A small image VQ-VAE, trained from scratch: decoder activation silu, trained on short English words printed on busy colour backdrops.
Rows from block 3 of the encoder of a small image VQ-VAE, named by matrix and row number. Rows with one number within an expert belong to one neuron, the router's apart. Each number is 500 + 40 x the weight over its row's rms, rounded and kept within 0 to 999. All counts start at 0. Numbers have three digits each.
After each expert's rows are labels from the 100 images, of 14976, where the router gives the expert most weight on average: "peak at" is the part of the image that holds the peak. Only what is clearly more common there than usual is listed. The data: short English words printed on busy colour backdrops.
# router: slot weights (encoder.blocks.3.mlp.router.weight, 8x48), inputs 0-47
# gate: expert gate (encoder.blocks.3.mlp.gate, 8x16x48), inputs 0-47
# up: expert up (encoder.blocks.3.mlp.up, 8x16x48), inputs 0-47
# down: expert down (encoder.blocks.3.mlp.down, 8x48x16, transposed), outputs 0-47

# expert 7
router.7:434501467476549538424509524503498543497598527514581492483522511455520479480477494502467519596434492485528459545388524491489477499554487504498503
gate.0:530508435533533441537591553457490416489558540520503497527427535560458486523551479431523519518495561483544529552528493510500533533485508459504461
up.0:489523526501472566430443470511493576533422450441471516455557464462524497472482499548444475453558467514429465468556484494480480473460455543522515
down.0:531531575501531547449530476444500468543564560523472513441514433548437477437518541477490428510524529509538459525495451526465529478455472548520560
gate.1:472511569474471543559431430556548515495512466442509498476571503457572502454458532588511481521472420511435491493470502504488502479500507549486544
up.1:487467591452485597558452451525567566492532435457485467472515504500591514463458488553501499537459451518493504490447505502527501481477457521506534
down.1:529548528532422518473535499431489538532561585562498506502558437480501443509400507546528491507464566519544447519454501498450494485514493479515482
gate.2:454473611456489577532453456564547553478515457467535459484571510480542509484512505542490492529456446505450497497439508498525505525548509580492524
up.2:457496550459485556515445472536504540485517448417546464485593502462552529463466486557548534521442461559471543468436516451490496484496502523485556
down.2:522482521515477525425527519443442592478501497551506477506509502434432442462476532445521426503418490520512575532433463547492526476494484485503481
gate.3:547461446547510420573555510464440446499553502515489561524486523552444513496546504456523519525588502501507475509489502413558565492532500485507488
up.3:501512539501461506521486467546520554524496493452507543461551506541550442507570505579495418485496450421463510463418449491456568489494520552528516
down.3:439533565474527494512462514540544508483493489546493457489476549469474464496500561515360545502524530527507499496491537543486545473435476512412561
gate.4:469564472526440479496502492535522521538438490454458548561515438447449460519470551538472473447535485525465425417553439513464502525478525511491452
up.4:489462565505463565513418477543535549524452461490525500444598544480525473493452461585482483479467471504469501432506510554525527485528498563459511
down.4:470437478513539513578428527503557505506478484436459523502523584542492572502492460542451537468557479428466541495533483495530462578472524524482518
peak at: bottom left

# expert 3
router.3:493475475519491492442494524444485450555472577536537470514559454507478422465436446528427509481579512508463496527571482573529486505516458513545503
gate.0:470512543510499426513571470480487468496537586512459549463455441493463573523444512440553540532541592511490450492523516521547506489540517476519459
up.0:499559518490459554467501502547479533471398481527473496439574529455564485465507505494456507513499452482487424481471546510486404494439478568517483
down.0:539533488410551506523518486532497508490491484455515466498396493484457530490554460504477382463484546508492405443505444514509503544504527478467521
gate.1:530577449477498528491449512473456462439475550541503453466588516517520416575466441529490501496516476456483500491473545466444462520491466467567461
up.1:515496470438360527455423494483472468430479533468504547492493440550495447429507527486538522516497508536495470474445493500494490540524436501535477
down.1:435535428521536461502535477491426514512523513427438460470488525534445528580499556508498467502417532462545494435439498489502443494517524501448508
gate.2:478465527521451515531517466582528561457437485530563431476525506465599466446508491545515538460506500503494461471514499543456524509453469587453500
up.2:490569399502462503515556488465455412525585489484512522544426489496412492569527510475447552487485502458520463453513481499512500514528534478514484
down.2:506458511443575452514512512451503462511503528474570445435482491459458532462472532545474521468511553548405546492573455486508506476430534480529538
gate.3:514553479527532444509542520443498552506467476528553530496596527512490427570576495506532474471468530513535555467440441456535528560499541521490471
up.3:543474470550537486528506484572500471550535530462441455502395468451483537472480479501453521489540459540501477457546527551470449455497400498514544
down.3:534483426442491524485464466467515555546469521516479531529540497393509527543545521562525563475470477506477511508464521440544453532595525469531464
gate.4:496481544531434546512455465497552520467453426448473489501612519478555466519493483572507438458442481497488489444509532497462520532526507574485540
up.4:520539417535521485445529529448445449513517562523499535502437493524435502581516506465504592462551555511473533515514496453535515543494512466523432
down.4:510478495513515512503514534508548487498481464466577488511480569506531526517538561601418521492619470541535466466530533532447510502451447475469510
peak at: top left

# expert 6
router.6:510503453572470446493494576410448451488474580528461524487458466493510510526566488462465566525555492493499551472521531518519525537552476474551554
gate.0:521508516514453541509466447503504520538420495483533542520582494548479546540537481579517519476563545502535534438504534418523468563474562558487499
up.0:497560472481505486442573511471467507489504525550503507502428474496487518476439535446580470521407460514519484544456529516452512399552535462517526
down.0:580549561529479593527535502449448447534486587483468433468494467558536497509511521466498486546502545493520475533522505509485521497408522507527440
gate.1:523528443520523442506570537453451424480538538535501518510430506580424488546534496434547504499488566472544496539510491501497541492483502478462422
up.1:467483554413443565485444485565522569511466498489475502464561486428558501484473523565452485487512432496450503447486530522493460494489456504532562
down.1:533550520518530543516478473473496468536507471514529464431524482544477450429549576471450443507519535546561428540542477516494547444437503553478543
gate.2:451544438547530424505546532502510433504504516539472518521447516588407506554531526448500549524532535499504522537509505452528544523499562473470441
up.2:464444561456437536479428489528526557528455451464515512449554480466596483500463502551459457456519474522461486501521510555455441461481442514504512
down.2:513512509522592558585542508531532494565456480507493479441495529535452473483499549539469487433510550520507459448562462572472535455448489463481530
gate.3:509562568502450515519447424554527509559480447473520554503527443470516509507489540506476392524470446533461430495517452514479503448509452538465494
up.3:531474431565504438482594540451486489478515514509495494517500486517439439517477548469528593457492536523504556527562487492446552459484474521492427
down.3:496491527492504487443555544516476505541496527410525480472455552551424490484528492612516436498526475484486512417483499488454518463468500563449551
gate.4:523426556533533488547451481534502500521530464507530491481545453526580532447486471567488479482523442480441493477511535459411486540484468519593543
up.4:556495501515542484527476478450457471523510479538491517502385508614437506566474506498496513603521552473492551504535459459469500538490492500507459
down.4:500510456463605496462481513432552478473515518398514437511534553456455466497536479514512496487553479475484450524555484518478496435432489534491562
peak at: top right

# expert 4
router.4:552492442579483475496535522442458432525484484453441504560516398519482481520510548496447498481604515492505442522535526521485517466502473452541482
gate.0:514507540441485530469442497486546585516438476495556481561611508423528481502512490551478448486414470475540511466470502503487438518465519501479496
up.0:507468507472472539533448486553542484477424466459478440441538495437549505463464473510422486479533466508426465488558510534463428461494458548518553
down.0:515473495514459486464428454505498544461559526512406457547503477419515533533487453469556511542457479474493547541486550465545467508579517537567497
gate.1:527522447542527408541543539452463442510548520564537511510438505558431481554553507427533530511501565467536506504525492498513528517478491445505442
up.1:433479576469485569472407469525517548501454466442508482460571479428554491460448518539441475483528451518453498483524526490492464484484458531539520
down.1:486548522498546502482554453461509466530490493545481457441531488522507465420560548495463444454494501563544460546515451525442518438447437516448549
gate.2:562494489580460501491509460447489453482466516533528510504464521621428499531538487469482570499546540479528535479562527429550538547476475507487495
up.2:461553462480537498511552554445472521480575521537545568501492540445447515563522475456517463544461524500555508542437476517473579498583504474511499
down.2:468394527492442484547519510437447475558531549538475556449498461474466469590495459462526484546459475541529522527530514521520527483540473509561456
gate.3:501514505482444494474489485483501571565416462448421526490484481542483464503485514526442512466581437465492499456585514548498486483433514576509499
up.3:466507468570490419457557544525462448518501551547457459487425548486509573541512483475515472564444535535538504558528497494482540450514525496451454
down.3:517541486457504546532505479436476432518540472538520485436561472517459443455491532482459475549511550514595490509538435542422540477484434480514506
gate.4:523508505426520483454542532464528587462480498454535530489601507469514412464542486536516522556461522474524526446429460554499457520543509503533491
up.4:504429540532493509540491478533527469486511516501531422468445521424538497414472495469470529529619488497491501522536518501521476524539446529538591
down.4:538506531507492532478488442426462484512500465426506547448491495477599532531439456502518539492459496503545558513451535484543439543521559535563451
peak at: top centre

# expert 2
router.2:449438488488533491512417441541492516461532496466537507438541522467533407480530478521442463526466467506531519484489497619539451495486437483481494
gate.0:514495468539517443573569555481487479463487503510514502521431461620512591512548496452542535474424510529503529551472502511508538487516549490478470
up.0:464522538439483600477420458503509509468469454492503478528564506467546420435472489609482485510498435525487480443499487523449494517476488471510505
down.0:550480557504509495447513560464511532545518464529533429420517504551475470411521549501535430428538550502522471547493467499435546467513481490505534
gate.1:456566530444501502497447473491564551488440454477517521502619549420561484482509478571520459477436501499466505477467504553485512515539536518503479
up.1:506565499495548447457561559450500473475537509565515545539474477527471467531487507453515535513444558444605527520446467471531523549524560489483466
down.1:492550508527548486525512511508547472544462506500576457489476577541454475465538519482390464460558509513494474449570464510454517477455450470470564
gate.2:524514439482511415510556560493419431489539522540525530560435528539462515580522525449515555476524532483527545499498522449489490523474519443516449
up.2:555481559476494508577391472559519529503436421483523506459578495492547455503459449534486455508480439509468473510517494534452490488549521511541506
down.2:526449442471513502468486539527575494548438536544515425455484517584443486508491568521434530515497533457502472516558464565453501496473445464488523
gate.3:514544465560525455508555553446478454485545558529526519512464507569442509533542486439577515485467530489549520514459500468489566541510554455494420
up.3:458507548466473581446458537480489575496449488458548501485580497430556474489497464597475459496503490522505485468472522543489491545521462480534578
down.3:463529548496559536490543486501543457599458491512521537435480503611472521425527537476492474482578542529492502498554483484458535476463454500519526
gate.4:537530432569501455535536521456463405501549557503493491537431502535430478559554496421507515439470561481542507516501500464476533511485515486480461
up.4:521477450546533460564592553506532452494532494575542512549460535538481489513544452436547522525436535522553532561454544471487475505501537474469490
down.4:490440470505499455541501532547531497458550487470523525510459543476585558567469481506479595521455433468457513477473529428564485526522561504486474
peak at: bottom right

# expert 5
router.5:509554487518462475471524483456476490486433493432458516490501427471523502519482521469428443441571477448477470484584445512542522523471460562561462
gate.0:496416536430482485498451474518553460511427454459473520520537486514524494475446440522515518480537454521452501484424500517466550489595457507464432
up.0:481444481517456579542469556510596530503479490479539494499581483463552551485461490570495485441488567483508534488514494547520478519442416537502509
down.0:530500516475464505522566542532517515468549531522531559567493473490463526441494553488513547486462497510459541534487478488461519472536493512565344
gate.1:507492483518489524478513510460475507468549526457486594598573550436551474561466472519454507491504447555508496484481464477432496581538497452506527
up.1:519530485512528561472451567494468497440488569541504533537519442506527449525558450562464510498548439480507441455446533564483452532571474477506526
down.1:477457494520532472528515513494455565447532533482465525609551470484453521499495488459482484534468465419491444519563504496507575510531447511411458
gate.2:543538448526552415511568553491460497466540520493546535544446552524453513553538550441495522485499560473540512498524496423537553516453500464460467
up.2:514533450528556461479559573439418446504503511489459524459446478559458441516567525461514515478485564519542509548514558475526538509447550491502483
down.2:502512509522423470468531551502456428486539505548507496531554496466517490555503426413584480548465485484417468530507521490526457513571539502528468
gate.3:558441513501445520427504499493489461470535527502438462472537504592455467429528389437506487517488557515506513538532521545548516514479504467518466
up.3:423498489571425509492469488476462529510546507569489477448507416476514556451442508480563542603498491521537488487508526560463484517450490494482520
down.3:453441501515479458515445492460464509561503464458502472556465416541486482472500472474520467505484474617477483396527476449495515494507438524550498
gate.4:486495486553515505508516480495442496560490499477473486544534522509469491522487544522453585442580478497513506512575515481458458474400477515546387
up.4:481477543536483515542471459488537475509445536494490539503582543486504425433463454612466480459478549470511520500527450426523534537520550531466519
down.4:498496519549522495450463473461481533529464391441516541586506483464519465510470483512556576512526491450523530488554458494527436518535515486434569
peak at: bottom left

# expert 1
router.1:512495514518440472486466422506544492468462530398454513428566482524562517477488437560483435482514502529467420487518515540465446490529484523479542
gate.0:476492525451425557572462451520564559493455418433469482490537496476537517463491492556557464475452461525458464464483478525494459497523460553464525
up.0:530490443513564416470551554435436471505539564544512523511449467510466479518513544428461547489539563469553524563494498488518510533505527439510488
down.0:509503457482558477503460535532549511553476466445501469417443521525505494498523504499454557448527447494426470444547493560496507477437485408463548
gate.1:498557561463454587539436453499539553475434482454528511560609545477555483466535460539511453503456507477504490439493508502485508504466502530500518
up.1:465473502504436510511411507563573527490413470475501454462541506472518518459503455505498509472552447481425489492518553569464441497487421514469510
down.1:473526492509478522471539506501483548418516521465454538516538466381503527549480505473495499547439475531497486577488507505590492504582532551555486
gate.2:546529505517466498450500477494506487569447498460443519517487455571492468506489531513444505465620472514468490469619495462503475527437541521526469
up.2:491506579466443565542432429500523519536421456431514521499599488505540504474505476569492489491513459498433511441560512478500487525494503542500510
down.2:432473506496530472503454511580473534490484459464529569593468526507530556517457482531483508465532465435477559448541548437495469554467538491443502
gate.3:546467514561449540613446473517550485510508510508509517459521546575510465461476453510442525476525435446472551502594498545490474483477493532519523
up.3:579469511555554489514568499487414427510482515507477446499457484608482426532467519422497541492529534493479506491512499455547469502494535464539498
down.3:470446496441486489458480468567514477506503460405533453562505564509522481509521541536477536461563512550512474482544467550451491487497410548442534
gate.4:473480564466431531559475458557586542489465440443491469477549540475536512467499467575543471495454446542462498488513538522496497483510469579459520
up.4:530508433517554436423548567485435469533559562532527517521437430521433497537524525451462533518543548501534521525493512461527527504478511455530485
down.4:530437458482584473536479571527557459508482496456577489431509536509462521538551488541421496458533479546472467476517516485548514469435528442487523
peak at: top right